From a checkpoint of a small contrastive audio-text model.
Data: trained on strings of digits, spoken by a formant synthesiser in many voices, 39062 training examples, 34.1 epochs.
Rows from block 2 of the audio encoder of a small contrastive audio-text model, named by matrix and row number. Rows with one number belong to one neuron. Each number is 500 + 40 x the weight over its row's rms, rounded and kept within 0 to 999. All counts start at 0. Numbers have three digits each.
After each neuron's rows are labels from the 100 clips, of 14848, where the neuron reaches its largest size: "responds to" is what is common among them. Only what is clearly more common there than usual is listed. The data: strings of digits, spoken by a formant synthesiser in many voices. In brackets: how many of the 100.
# gate: second MLP gate (encoder.blocks.2.mlp.gate.weight, 336x128), inputs 0-127
# fc1: second MLP up (encoder.blocks.2.mlp.fc1.weight, 336x128), inputs 0-127
# fc2: second MLP down (encoder.blocks.2.mlp.fc2.weight, 128x336, transposed), outputs 0-127

gate.264:505548446472496477467453489534569456524540453522418490548483535566425550536525554542484492526470484486496421502475482562472564570515474515537519496567537455525459461431569494468525568499516477438463496486470501521535526587494555448499524499522550464485517472529450577540524545499520450490486487446470488422491549570550517570512497491598509478551514444502528534557486525454499514505445
fc1.264:424459487508508488524572494526468504477524531476489579510538520505513451533494484474511450538557527476445469415499556511510494504465479535523530471490479551478550460507389480529488498489458508512445532509425544526506466519445522446469489496491488490512412533498508456415395476479532514485519504429536551571488429443465438522439513491419464517552407553503508520525579454513492493524559
fc2.264:537523470512502457514526464493506609427538482513483490505509462583469486496504557441487460502472478510386479511524501536432493504500527483480526525533463483456572433504441481548483495504582486537471492564404404483435484474454523463434537545448489451486479540469514496529427478525530439475524516549487493399440487461516463555518511549507484454496539532558529475505560472526454508463485
responds to: "zero" (93); first digit: zero (47)

gate.335:512495592458462553576513449542453447439445473416509387530522507392480471556521502511506536519453489514497532476493484491472482470464552438524499500534536468491511563522522479430511526467566529576473489500485483431481478538497460548400538557480494430519538540509534524475528511523486540464493476446539477531504515459477463444525481459562447449521488512515460442486538537547505479437454
fc1.335:478459501480511550483455508439509466517574476486539526499505560585532470435469424459432491481496436445462422521483512510487516487457490487492542444529506496547487457529492527579578497496511510487565487532512495542543537478571506453527457559533511548448532512530447532572457533589494468491497539464524482525548496558504588503484539493531530448526569445442610481461469504495457553518477
fc2.335:490525549522509474485524510522572491524513536491500520494485495599578551451565511549487541493486488481462485470505508472506453470555471485484498556501563431438507461474559529550565489525522447523508466491497526527438533500483479562514479450483483445484525483497482490573496457740519521507497512467516532486443485433496480537447530534488531487519535489528527464502484490492431478469492
responds to: number of digits: 1 (70); mains hum (59); first digit: three (26); last digit: three (25)

gate.27:476464504504451543492465500490469492467511514562504463472502498493418487468448469471522524550514569522548428466505477484513563496474520482486540549493496519538512589489599497482516488489440476452458477489474542460509528532474538549487553480472541547447555452587493541571525481571530472547529428478490564522510536514594442531488499496570485512567504418489459515451476475383554450527506
fc1.27:482454496497555514554455480532455508454502485488458494522486545469577445592502599466511538482486518459508503420504538444544513531514580482434475513534477554480532590478460518512529444435459539511516542475511523490544509510485459539489511515577568486522486432527470550485541483521591506478487450429468483507560525525519501528518547442500510536596439522573502497539416510559470492482480
fc2.27:469513536459534503491473524492476485513516521455461486437443525526492599516458454462490475510487507561476529546435511412506439473471488525481481442540533518490486479560592505548497449486520489509482484533480476522557474466441487562525519433488508496494508523520514494489527537429476568442556509494523402406522562528562480442587520558473579534465546582483527490477479506408496463474471
responds to: "seven" (100); first digit: seven (48); last digit: seven (39)

gate.243:498470511459486483536488533493560458548405519417486416503511434526483516466458445539489497509512520511549539501574462459526524428543497430520445519583561539494468549511480467501503513432407415548495475500459479494448437540555491535483472494443513443539473506520459492500464497545438512476458465517533472506484439474498517449540466447515508482457465572476481479419519557511551526468427
fc1.243:557490461450481470500474506485548506484574483505499529555483439532536491499458509462470434462485516400478466453510513447519423533498474490465534528501519494568449479538460482422550501476507582512515491490511481542544488570526576459527467493570499526466493454486437446541464567516487471501479527497451430513513461515502495400615553580457526507458496451530532509501491468412500481548549
fc2.243:514514542524441479532503505502515497590483511501475533484463509542551532457457475501499472519513469554508519444524472496536518437493500465523511513507514485470561527411542480508580499518493434508526387481521516432490503549613542507523487459475526419492494433502510505511558517594507564613481504598507552493434443419487472489442518522504500464503479540513558438493526512538542548490488
responds to: number of digits: 1 (67); mains hum (32); last digit: eight (31); first digit: six (27)

gate.128:536527566533482544485542433487514516551414544556552437456457532409547498539517486497511416488459445403469475600463494465457424435531496472468543435491517493442550528507490534517547542497492486499449475563502474450506515506502495478452525491490473454472475533504502410545469490513573542517500489501496507478514449525497508486479483516479546387473434478585466557486518490545519521510502
fc1.128:481466459533494539501506539471426529455521507559556483481591477461541506565492494506561525592495468515541425485469511511506568479577463463501506519484509515516514490513490438466487477525470522508553452609551494514412461574455523432514546439546496489529453548490504487532491499511454478494551486400500517573439475521546494557412507518448531488475461476541513460501482560523547534562484
fc2.128:520493520419490496438457560475521432562471573477489506495522526504512479509534527509583609538485519472564491488478518456548538477562488496384507483495464453532444554554510505499565520500504518509484570479453498602466545562498482521525462537464510522458477525458411516510503497462470519477485433539504416506462495492557566484447478517580511517553453534548495429499503494470529500471460
responds to: "one" (95); last digit: one (88); voice: child-like voice (53); first digit: one (31)

gate.321:422466553612423570578555492487521560477557484540453486573452523432537463421467539567484570519533474460540502570533542500537485466542554489509549475520534477499480472485482474514411506488514491456465463535488490497522478551487489466496531562482555519487507493553572543494485441488424499491577474466498477550517538467450432494487413533531528494508521542526457517498532518524477520493514
fc1.321:470393517546536516516430485482477520542516465471523534492519499473554569590452435507520557545562468546538476526504537546541571501449493506457531505575535521544475498440472479532470413453480510473500512473498517524530505462507468467573536470473499502393540476487485484552470462532520510567486434534419535527493483509577476539510510535557523470464433529423549464578519519507506540500515
fc2.321:448527570461452560454478524451552532482520521543443562470512498582458554501536528519519493506547479500504503477558474460511519500558517528441536501444562484468483436538571532548474568534549504540541513478454465565494534453499473518508560483501597444532554572485555523500561481556485500464550486508549535469521492419433494503464567513520552498520544541579527448562469522472512532488539
responds to: reverberation (76); last digit: nine (36)

gate.98:434473468574478492505447539469560468498550498530496472536566480431544508518503520478566479490529540498552483475500562495541486495544607522486512525502494477423524509449524474504488478458550541444520491476489534594546488476493491462579509571567519546474508462625497515529502466448477481528519500462566541565489449536470520490500503546443495525467510533564428537572532451448547520546471
fc1.98:529522421516497489504487454488487455530545529563487519549489466502481480460497464539425447478496459471536525477506509483499463551507508471507487511461397492504471550530530415578497461490448552588482488385462471532439605607463499485483518533523498490493447551455469465523431460457482445512534505544462512504524500466447538513484545519446447513457552497503462514461480595514454516525461
fc2.98:423471448517547468496459488513491482502502442513509551560576515471535477447526440527507539553457470450517488505533536419544512529533447489463500540485489515504529522487509512479445586392460545500468476452467509548451505473477508544493451519437532437442492501490417442534467423458532508479478527470434567462476449497508475596426473447474444468477485441443484492518494516502567541520532
responds to: "seven" (94); last digit: seven (91); first digit: seven (32)

gate.190:523507530573436489534414501496531471474497526506453472445434518428526509528472421531507556488563505551530520475576542457525528445460519538478569489461537536482535489553497515453589493589482504516450506469508514534527458532474522565549527457574460527542507442570550471500499577487510544452504526503465568550421529475507465547524539472540525466554524513526541506460526519415490491494544
fc1.190:481522522483481534533447520506505523483591425585492459493437479474559554529525540448563476437529422500542506455503467527487457474534514469518434509497471483490526539505505558503545445500438507502531479518597480475480478422477436502507465509464560481484550475525527442473476444535456515589513433499479497609469491515453505496499480540574543499438561441540531486486556464538521527551548
fc2.190:473510466477423560496445506483529543487537552479450444548549522560473553497526531475454474450438570471446494502509560506483471461469556487584493471468484470478482548555511468439538466522607503483553512531454495550513565582524420515468535468529495491496525490455529533440542536463520501508514517517474473436536554429527498493544530556493526484532527530485483557454572400491558495475459
responds to: "two" (83); number of digits: 5 (50)

gate.3:550505535568463487501422542479503486550499458435500445426533511530522509469499481465457523528534454501526436464477520500531560457528529556551527568531523568495551476489502427481492489517485571542491444429530446484582544459572528496452465522487493467514516542513535454558468487469410515485499562511518530407492494518522492557449531472473506478526533425462509415578481549473446494450479
fc1.3:457470528418547495490579487519497515537477518536486499565565482494437482556419491574542413534503517473484542492533436487474524481413448528493515462520500419439467495444499507505483478485464504449523449557472488459461573566476482473511539564515544542470549491455514510433514526542555512508480473517473420611473463470577519490525512470482520498520474541501528564510508536472489533586535
fc2.3:556532507548557564496499467489544545439512482584493451529579456532454456481485467443472513534441531470513526488525502550502454435537514500480517526496451499561575470504451483452493560541545439432460574514441474499519425540526504506451471502450474504469460451467493540480560529581460474443468554480526502498481509454493525421481550489449554454513494505471463454464544489512496621501506
responds to: "two" (100); first digit: two (77); last digit: two (74); number of digits: 1 (52)

gate.301:570497508503524505463453464443447496463454514495484533451442470523493561487486517534498458517405486581535409488543608499526510516485518562545446506544441513546527506527464424465529512527499524515498573538491554466536451502522551538495504526423475567533440547509511462471475491519476511473461427556502559555465523453417458527530530511485506423443471539478475458426470493535491512549496
fc1.301:538504510471457468482591487443585527482508442428508548525532491560550429482530476470461502486430484470525500464503429465559524488526485475532483554620522522490449531421467491464587540446551521494551452505519540536512485480478566471516516528503524562508517448528548495543535553489515445544498486496556436561437580474505530506513489479491466478466478492534485518534468552488445444531431
fc2.301:478479471519585510462489507525549439527510596468475528564491544546479493546469494438473441514497474389498514547486450531431414515504498511555453485455497512556470494511528523468433526476449458505469477535484429503451512509499482480541451472515469470530492512460426489533522524581518456387527548493502494553574441472484499463511516577480426550538476568472518494487571502497514548477500
responds to: reverberation (97); "nine" (55); last digit: nine (43); last digit: five (35)

gate.117:561458509506566463449490461484479499438525494510448550522515498460496444473590483550480440461516532590472455563516552501498478541558478555501521455515482522515482492568540533524476467525485504459501497539569496484580499499559500548446538585457522469435528545499622465554497520540460530503508473474489537486571444498546489456532460530531558468456512524531542438535549545557486548466460
fc1.117:508530542464512518510442520530530446501480573506485495494483472592479531480496501525494520470443488569457550470502542438527502456554535505530447464510608513501515505512533474443571439546472493447484510551468504548399479506500433412526530449505545527479493550497511521426503529450471425525526545507492525594567484440456429495534489432527498553438531506480491436534481472529552526508530
fc2.117:508517533436466485574496515505426490534477508505480456496472493571499519491496497473446473610468526521563504546494489517503518442531466482548564416474486496474398531511447511554456466496506498490527514515533453504487476542522519501497554490474525441479465519514471453428489465512471501471365464499544444440474603513498447488570483522477546475544490472424380451494472486520528497494478
responds to: "six" (94); first digit: six (51); muffled (low-pass) (42); last digit: six (38)

gate.306:527515472467512414544468482530565532482430491450496497494492501508517525538520475485462502513481528519555545520492574569526505519492459585506468436488465507432532483552497491539493525493545522523541533411485492539470507523493444454519522495541466526547585551567491539495510529493434448444489509522568492564545388442490427487531521548513509478486509611525489431540404499516485529533454
fc1.306:506517474505527584450515558491499443545572465538547529567526569534534464477479525483533503535462553454446558470486514571489598530485523453481524492451543449545554482498465498477535537453464498467493491519472561479512503560465470571485551516434523449481523402524424503490481496494514451535591502447501462499503512473506472452443502580444460522510487521478434452473474455519430506446452
fc2.306:505544499484497520455546517551550567512549430394491531533521445472482517388472509444516476535462492484479542475536541459501493494538485562545489503478502470451529503519517473398503459504454512456506501565576471523610458497478461439434507454557483487599534479509464474473528510539428513557531537519494513520496527491513414443495469514473497509427504544485487480528558523515512512581538
responds to: "one" (100); first digit: one (44); number of digits: 5 (40)

gate.238:517508529433497469576518408534545478529457519466497552524522481531447526531428478442418509423502545550454523495452502576478482530516493459469457555467500519559499495515505519443504507570473516395519506547517443567514462498484515493471459481502550465515449486471484445437591447490555497475537518500509494551481497406504436522512538496470481504500460479503478430419468441523544439544530
fc1.238:516518475527551521519529491532495502484507524582550472518541464506535463451479451512412581448450516525414478509439498520498472493495485574456559511480474482511557484593481537505556452486455446401528535589516476514541535520494454485496518472493422462477530495455452466515445484517511431526494501466537470596525440472488438451469483504524465471555497425539454466470495427444509490465532
fc2.238:509443568583451511487469489519453515517459464529448483537473449493538584492563507470435455484541467542504484533517539554545440467426466535525510507476544508518526500538495502516465429524458475436504410585563521447497458539559465506519481515474483473529471484571404457497444418506516499534481455507453528462506473511539426480521507480510499514540543465509489520385528530452556499522540
responds to: number of digits: 5 (80)

gate.43:477503450455564387506526468521526559470492468491552451518576508506468483504480500450500493438411480529463478520530527494443497420509423520496436473539552493544456462491493446502520462529484475537540482473529531507482474507507602595482520535460534522542486459480435533578493467584516505493507471503474472416520540450480552441524527510411455463546511476474507478507552578527467512515530
fc1.43:527538523572562516522444434497462465483487484522486467451525531427511428529533495497530577510533479547443466498480554490464506451471426533449493513511457513502497470468465539506525442379547532478415452540528468426509516588471496511524563621475529461448564483510518437526438529555546516518498538493475527517501518540515482489466449460477586552479541489501493508529519538457502505497471
fc2.43:589474423495519566524607468541468518433492421505530521528458445522457554527470474507410513414473519512458441581490554494487490552525471444480492523572564460495454476506432459509489527452517460496507501488539517484554467460491500548582516466501466514524529493528470503575421504478565458545531493477485474565494503451497490488492521485543538520460519561496552543547453510509449482459459
responds to: "six" (63); last digit: six (55); "three" (53); first digit: six (46)

gate.212:475563432545442471487529507481550434431512448548493473472437496568443559439470497455453497457547502477487500519510525446485498516512533528446571548467500473483521543559489529540557439505518472456444523540434517527471481487504485450482545496436492608477536487516547557509562461582481511556609464475502499513558491548507472483534466517519537483507609489496546485436500473483511522514536
fc1.212:522533481533451561462557500470483471446477472487423455534554480451435462464465498484454450447509537459481479547505527487460561490436473472512499518525544507431524564494547482502471494525489497542500465524505473499511610484456508567502464539436462474490505477506479453497457478452508500487547532575562454489565504479485505391542459513570434472500528493489450551425566531590481542503425
fc2.212:524492471487492500564571567482419454530530560536479492500480474546552463450538511414467484530477509491512514492468502515511475471489577493518438492524572500501530507467593504578493414456440524496531451549560540506455439534502527526467467486451476509493479437479521484502470388618531512529487447540485552515485494529525465546554473492519451453505530440499486515451490549452449523543439
responds to: "one" (90); last digit: one (55); "three" (54); first digit: three (27)

gate.139:529604496566477531586492415519509514471485530461467466448519494489556493528560518454483485557444529550467521509426509438450503482472502549504490474509456490532495467513547469507500459487490454466489478524452613493468523607445471437464588503459542487562499490618536515516527473458501464442469511479543542495511486496512499490523433466570511461489507519552514444528513566532547479494482
fc1.139:528468483471490503478423559535542501541539511483527520414577495555527453517444410470516479533491525498450528428473466433537530543534524509512507461523518495446405455490514500497612526542459491443458459474531577493534506540503442521556540509533491576506557429539488521525482489436482449533497522468517514427531521564465530466518573498441547481527496549517498512505478531440483468574512
fc2.139:522504509557469520532531483460537555582490498510456499462491524593543525428475536513485487469510433468489424531514453541483504477551448517505500540488528427478476486422508512528501480435513519569494528517505519470502519480462430526509459443446554474511564445494507496506490510675500484526513547556458544500425474480494461547482540549543502521503556475561568426499444480501446518489502
responds to: number of digits: 1 (80); first digit: one (37); white noise (36); last digit: one (30)

gate.270:556468477495424498538514580554475478483479443575489550494522474538486498508501557511486534426492564483528487524598538448543440437497483489499488435502546465503506510523466526464567548539442498432457510517507455515511524516495506534561480480417489515501537492525474549531549484420544498516508427447478501429575426542521496480426511471477561442569571559550486517484531522552473501471501
fc1.270:494559489486570459479516454501530474528525528537534434487471449542412527547421470522470436438536435496505530513442471433468583489515507425458550500519505544486509509495501528538498453555446470550610453493456499503470484521498518480525464469441516478442536508425475479459540549568526534591515487500497502525526500488472420443562515535458454521504489519526507564440458433454506476512463
fc2.270:483512510507500494463563475464415497466538459511489556499558483603519488477490459428538475490554519550548562489496490488485530482531535432500486546568570469515519472543502484489442450494426447546513452567523565466491522481466517466472471570523502530430493510480573503498435413451532568482459535463504492456522553515489449542430487508566489522473518511470504516520504609446571498456515
responds to: "six" (87); number of digits: 5 (73); first digit: six (34)

gate.195:526501473515458546511455535490477492489478518512423477516517534456519523566475483510543507528504473453524563481438505501500456484516551502529510508450454420508503509483478478478525535430495534500525587469471471509545532515510514511482517599605507579468515514504509596491470418442563479503415515517544491505501536552519501513586530537470542368573532559553473484580499495465502484518454
fc1.195:493401518538430490474446598491523515478471502412505546425501537492530541433527484490561506466554481496448482535491555522508499493501383494493526453525536516493494455472490505542462541562494462450528431559567481411511468469580493521568470519542498489529497527582528483515484507485437508418433525471453518488524496547561490503502533468547534521476533462470565530517505525495523484439450
fc2.195:609489573567529546500539490412512521497532504542512521488486525509559560600560506494475514522550576474519494531499516558516492480467467541530507529451522463498478506522497546527550447533537426512512533494482513467507507612425553524534508516513504529519577482524482500480497516666528505587516488441509478508524531458475480488489543516509531529570474488541510502551463517446525497545499
responds to: "seven" (86); last digit: seven (49); first digit: seven (39)

gate.20:539551465528425522567439550512527447528491487541464519498523439487478612460453516420509501467471567530518541462514504496432494461484525505510551511477563494472512433492525492470510455495529469478530537520439502500451482466442539551522485496541543455532574513519530466514463498498476513437523452414593528552501607542559441502453484494542513474564500462535488484507496462454536495414449
fc1.20:539492470460419555490530515556482512434498498455495432493525472517438519424476482508414488507535444450400456480539473465507594541542514501477500440515469503480500446505531429488453504497533522535442497556507520495463457543524486513545552470432536577472505504503476550517473565522480489495462520499475490467528487420462463534510510534392458467520598449445480528464552582477515495511497
fc2.20:497474477498545488513555491486515542575482502471545532514558490494516532462444496540486461528490548564516540524431514581477512509594485468495450607504476426437523537491511477531476527463494531560508544515548504531488519587443475521476410497495450446500535473493476515458424410610507445517505518552448550504492484579455480464569499524484461478506482507507520482521466498596476525505522
responds to: "seven" (100); last digit: seven (99); first digit: seven (35)

gate.91:572483489470471483440528496511542425530494456470408406533487476540512546530453477569421512428436502493527512554434480527467496506545504471520455513556484456479561545556579514496527518497488514486491526398496556429526487458480546514479480539456474507493506471525418490552489522541508466483497525568455439524500480559523504486500504405461490469503491468509461523403485488564517472452554
fc1.91:599485477524450480499532509484499424528477458541488468575482533480424526442538537457483536495570533492429524548488550523516468511549483506509561592494462539438521463544494480478452479524473462404485441516578480507454443551466515475541467522497524509424470507562477465455467543510469554558501548480502563493537468437542479484464491501485449548490467428516532546478579455523515489558522
fc2.91:508539525573508609489610445453533516495482495516534514513497451506516535429465487504462511509472506502506470595548458554560540506516568511518455459513542511537510474532478449506508458512518485437456469566569531468417437502427455475510556485447516494567543518522543467487493485556528470582543467496484449535533428469496440532463497559530471556475446518475451504446544537513501515518535
responds to: "zero" (88); last digit: zero (85); reverberation (60)

gate.251:482502545560461586583559532559507464437511533439524424496512532513503461506428457423500483557497471498456546513481519507511482471522571535542533503510514571551563534494558493494565428533525471441440520465528515464507501511419453496555506430533477497515556469537481500510560512525483540547512558478527514478511406515529536459512450473531564533499475432535509575480539479492544463534554
fc1.251:533524495504597579536549473508551499475552544538520455512484495548488566531484516451479473471575509495461418473464480495499489467476532518450437496522504536477539514565585558550516512561496440462496531415538506513479433495493473519513519548564487488440528497487447511500500499553472489486504534480488459498545496455445461478544449474479402507550585492447500556474511530527440608568468
fc2.251:498449489461483571489556494464512509508466474532412500529535516519462516436493549463469439467475513475472493552450520507456474556560562517526486483521532479482419445605527505492455454490492511489518458610529488537554540508489494497423472496463542511475511469515530508524453458472524450466511495466490445467528485458566433501583541528533485545504392412475518476409507470474574531490505
responds to: reverberation (79); "two" (61); last digit: two (54); number of digits: 5 (40)

gate.21:562550463477464580517481538542552512519502489479454497494516503408500434535457506571499444502557492494454463537497456555513559484546473556499482538499436498537439556528528541395481536577505499558435567493477426470451449547482457555447469485513564451494533478522510502550446511515476543466550546511527489426528540491468487511515490518491504510556527532471441458580554528551475461521502
fc1.21:457466572491552471448457502447470502475489494515558427514496509556564484457504412446561535469553463513500523504416535508471469542454513509444541429556505531541550495454553453564554436424498444490487601473534513522515494460493542411517533482471533447457437477526491454534447442528513533512485493484446458549461552528491520460492527524485474509477534557506518543476520541486473570516541
fc2.21:479504457506503469567501533490563487523559456494489557418563475595549497519540517441444493516491497442496559467567477528473476485526533507527461601469541454440515493493490538480585485565483511542575475535492487530512538533530520499549487460465431415446547528428518504534504496529529522488531404474494487459527434441495532423498552525521496531549493446566489505497436495534482491536544
responds to: number of digits: 1 (87); last digit: three (41); first digit: three (39); pink noise (32)

gate.26:494506454505508466455432559532464468556434470495474499483457490486566529439518495485530545508568498552478519559487480542549528520518538538490548477468540546554520491454514527555540513502505528567425489504519470513587506467487483506557504433539407439552459566510508489506478459451434446495456488453532586473458455560567488550535568468524494424541461481494542550558486492460459463453497
fc1.26:544440555463528487507490448512543533553519458426534567529523482537490459427515503502417568503582479501486460531474484433466492501495530512495533440501540460529464532531507514547427518492541516517446539518486446531469466480557511534538511465454451488518477486467441445493551516467479428447434523440514544485481579532448442535541532426525499466494497446460449396527502507442460500422485
fc2.26:569514432482476473481532481636484511559447505509483504442440502501557496530509507546504492461492421450483491407506554424486535540522512493495464529524553540439556477508522497535463475533477565463488474471504518462522536472599514446524465553465470546459509475470432464526419464456515514552499470499555476562470491510504474518600459574503488457464445496502527503528530492528488426453500
responds to: "two" (100); last digit: two (89); voice: child-like voice (57)

gate.283:492538528474517499520479478487492492514415509493466528510411495512497509531530592522478528524454473496461522459538454462492532569473524543472509525485417547499454517547511487413539436406519490477457528504547472477496506519480447513436484466480437447610464590520510544464579453429464487481473534492512486463471539441577502496516493506494487423486458540491463424558573472510544483460478
fc1.283:474453535558484466505494501482531481539573488533561528449531501514514492463499437492489510551421518469411506483510435432531473458479450461517557529493579509491458454452538489499481549465457440460523482433495563468533472520519515505541524454514477477532454440415486518536441528517525467463430463520560521528521425529453528494505549541489516531493558482560551600483388505460475473520548
fc2.283:489441456516549530541561472480570483499505496503489523472475452589511555475549571479441527464524459392512527484578510559522503451503505526445513523475496457500478540509488511508535454503507473515538489475477527537528534525538479560524429448462443426479507506491485489519518484674455486507530469433523522484497469394465540546488528482504522534555553450502530420482464482472473515492504
responds to: number of digits: 1 (100); pink noise (32); mains hum (32); first digit: two (27)

gate.25:481419482487522562456526545513496422484508517481441500472501456451489459556505524501518521503522538519463477468541467507458535461452525502447546462461513476521475554513567525548546468461459520561427478573431425456503545538516496476468509540478546520464547545508559493439487437459496574474541485440432545471599550521516431485455521507555542523496503496440524421440483520475419514530480
fc1.25:519587607594493568489508450505528428507480485451476477505516463461555492537475578501493492432503488563450436542553426532517430443525504460548490460534537523567412488507535527559505555508455590505466467457594466468442531518471510536497486582528489477533539480568494516469467483491514529506496525454505492480542518497511513542538537488499479474489555508489512505447482503496529589500513
fc2.25:472615525472379528511532556523508487496545487443485518514502440492538457491503530420449496559437468457496569519531436508484467457492474556520546556509439476463498556508485439572500529471562501515540552489467541580458469450557514526481472465476453558514511514467481496452443480516536525504468540433521445451442479530509488495526459506472542538494457505529466545475448488454591453470497
responds to: "one" (100); last digit: one (75); voice: child-like voice (63); first digit: one (28)

gate.273:475481492500502449473477517559502484484544417516479462502496482496482433451419485407541521549509516610516487500472479503529482489561445503574445419515567433508500445467444461501509503555589490478505493448495487509499545553466575465525522495482523538561449425515421551445545431484540508474532483487473495498524454452529504510490551447520497444564465434536459470548506498461502481456514
fc1.273:464551473464515547459527544518477466490539482499442446598507517528493533475428505490553540573467496475528518547528531539510468509488509568511484470435543495432462491367516444445450431536531515463482496448564435456534554462496499543524465501477525490525560462557498492538491532545487500542503495575463482530520414451462530502490457584459430551548513508571467469508516507525467505499467
fc2.273:480581548499514572533506553474520563456530553461518496525469517492419497480535489434419528522512528534487506512560498572519437500473470502503521480453477558530543490528480466461490556470458530440461546459556506424544533489477512507589573469485464400537494508479532510566491587536467412462545490574473540468504521514569509479540458474484472464524517467514456486513514513481563503564555
responds to: "zero" (70); last digit: zero (63); voice: child-like voice (50); first digit: zero (37)

gate.327:551503470528579479487453553563435491483488501475513526450492547450524435567551435486539547453571484479477559452484472466538529453526562540402546513493479489483461478452524448504532416516513514457522508436538465497548472468573477415480490556520467488434433543581556497555507460479484518495468499524459509472494502412456491453436546489558521476485508479553469482532519502488536493476545
fc1.327:465468455451533437535514463534462602498549523520541539496530525452502446468505492446479508530448499466517515502504471533503479551390471557536447394487557497514554523550477456460464521481469476556495530468415496494545502538530528517538518470516448531529549510450436453526464542476533438479540447458421506489514481432496589463534468539458517510485458472458535543529517542525443506506418
fc2.327:527511459474514518502537535473504471440472453514555493430534518434539448529481476478528508503525521477477519463449469492481550467567503509499550482546487565564480474484436570546530550459477484475498464544513500466503444480459491523548520540479462528390448469545497497537537494548509452402511542423500507567512445546513438528478407456487478503508496476429488512492428538492455581533610
responds to: "seven" (100); last digit: seven (93); first digit: seven (45)

gate.69:520476491542456492536476525475483461489507538508459520461422494507529505503562505461544558572553485558443519568520463531607558474527517548577490486490464497540509510447440519502457476482478445533517487540477474430562507535493470448476502400568534487440513556506514545449476473502471534538449561482531536493485496519465472566433498495531509470448461493481443477489510427472467408451411
fc1.69:467454490470513547537449466455483435540502445508544559460515554493591499472495512495489576549536516572473457422495448528486510479407451470512472492508478455543526488496485421538530559519553524524491519445503501554421516409531550514507536506452506483536453571524424502484537556482526464474498539485499476446591532482468475470438475484471519516495462503489494504534438493485431600529458
fc2.69:486495415484500459453506515521481450508516477577493515523508442533528539460520484448510445476505500485437505460514537538439529513592613503534463550530521567546502514465498467536490537481486489532486385512542568504505476487490509475502460568481487542482508415537530470565500431529507496484525427441500472395524566469529436531496483446535461518472524510470565505448449483490437571517491
responds to: "seven" (98); last digit: seven (93)

gate.228:564476520480512468530539478458508495476547538511499520538495474556481433496554495494474509531483511530524520490545531525497510539515452497524504578517557520463541465444513530494549561461442435561467519536504489493531524491517543435434504481532563479476547477521555517441425416512555475542545548521559512506434463415473504548447511482463584478483425456444476447441427514410530439458461
fc1.228:491429482593471456480468462504479523554581454447524489517532494457534542506476434478494499458527534496458503546496472525426442500517547426498538487484495476460467555550500479429498512573486547525546493494508512517549445526484561497466543447511530478460446427557524473532538439478453506463553446452497558569504497522475499521477448477426552476419440438560466490464530508495444446435476
fc2.228:505458544575548392539543553469475465482461521464484499554465460426546476490475473584470572533432470565462458498543522484506521513541448543494486488444463467472447511500542576488518495498497520487463511469455540464454472493507522522484494532517607509501451476548491494529472458525493554548534486555504558609389490525464515526508498468515452479529490481547552529499513498498519516390514
responds to: number of digits: 5 (65); "three" (62); clipping (27)

gate.2:529515496486452509510551518492532487510498476455443428525510457516538540463500534510473462479539459485537455496402536574488386504542466475465508449510454436435505485515497493538467490447564520477510527470494508504605524469512573472582529499514527524438503455504506459598512425508560431582452526499558577537511453470431525531516477506512481445542485550476488541488513530447515537504465
fc1.2:580475568482466434593508526510494528582520482452520527437472490508494523496492488500510541595517527481535502503520530569508511435505455551503567446532489543512419478467509556464520437506489508474483474565522533510498389447532492557458506498520415528534511520519508517445500496503505558485492508495465515533492492496559512467523490533449595422534555564545528480574540477521542413483538
fc2.2:503498492504484541445489522466487577475448553480514461446478423496490547518508506530483535457495496508514489521512502503506530542484444468488521483474514509453499472483488434516548439582540483525483531481476505470482534553534496448527530471466463483551548505458531500453520618458526481603501510570464413603497491443499467443573481498485504554516463634525477516578463434556544467492493
responds to: "zero" (94); "eight" (56); number of digits: 5 (49); first digit: zero (46)

gate.119:464462502524556412473478488449506484521565490499476523496498477523503414490521486495506447501550476505450515499519585366487555546557535477503487511493519470497521451454484455528463556487507515441468455496518548470498588548471486504449507517454543444429469473536480469482484479530574519568536536475509401456471519492529465574488453442463563466482473505475504497471470548519544475423409
fc1.119:528546439443522459476529568481542506443427553554528488512526488571484517497476457546489561496499490500570477533432500561484548413447446541483519465472503496510533520510493502495476503518573467491475513437420482480453550531479428455473482483405469498498541574467495518435500557521488507441468543532518553446567438474515510510567525519605508520541480564507518534495453508518463480486570
fc2.119:550526493480451569418510556505534576547505473492508460543560464567527461565504527468522449504506579450499509430433525469522519495484495483521458426538500533500533504474471500465572462608518512485473414573565407512488468513496521509501459473525427535485472474494504456429534546541525525439508479498454459482562504465534478513536496450499514557473464508469472548462499481428522506582500
responds to: "six" (80); number of digits: 5 (53); muffled (low-pass) (39); first digit: six (32)

gate.176:507453449524515475425497466555438512500444491533496433502515434508540448529538518483509515484521443466464531465505449446585539488485544466393529512471457527513425496556432532468490531506569536485587581442523462502480524482554469509526528515563440492492411577505474534553497466557491488458491399540524500450532513473506472501487551515494521482553459451494498544535543521474476506544549
fc1.176:516464463461478514410520496465557486467522428443482466494471434477475505458431478505531482568452478517529471472517537454437475560553511477512480443586551511477516489483544530436527475555522483414509488547506552541486511495443419511579502545537564576450544420562470511470454472459500536469427488469524506466552487479461522500481560507440482489548519507556483510563504512463551433501498
fc2.176:446441421470469497438457542495505483471391603491434482491454533499576512431544574586466498491515529529532496535505464477507545479493553472511488540492489465462461533527441515508526447483531458462466531408478507496465518524566513467497491524462491545465583461542456520496478496498467492493503432472490497506619547494494513554531569507532553510465443532499470563471491502490480461456434
responds to: "one" (89); first digit: one (67); reverberation (64); last digit: one (53)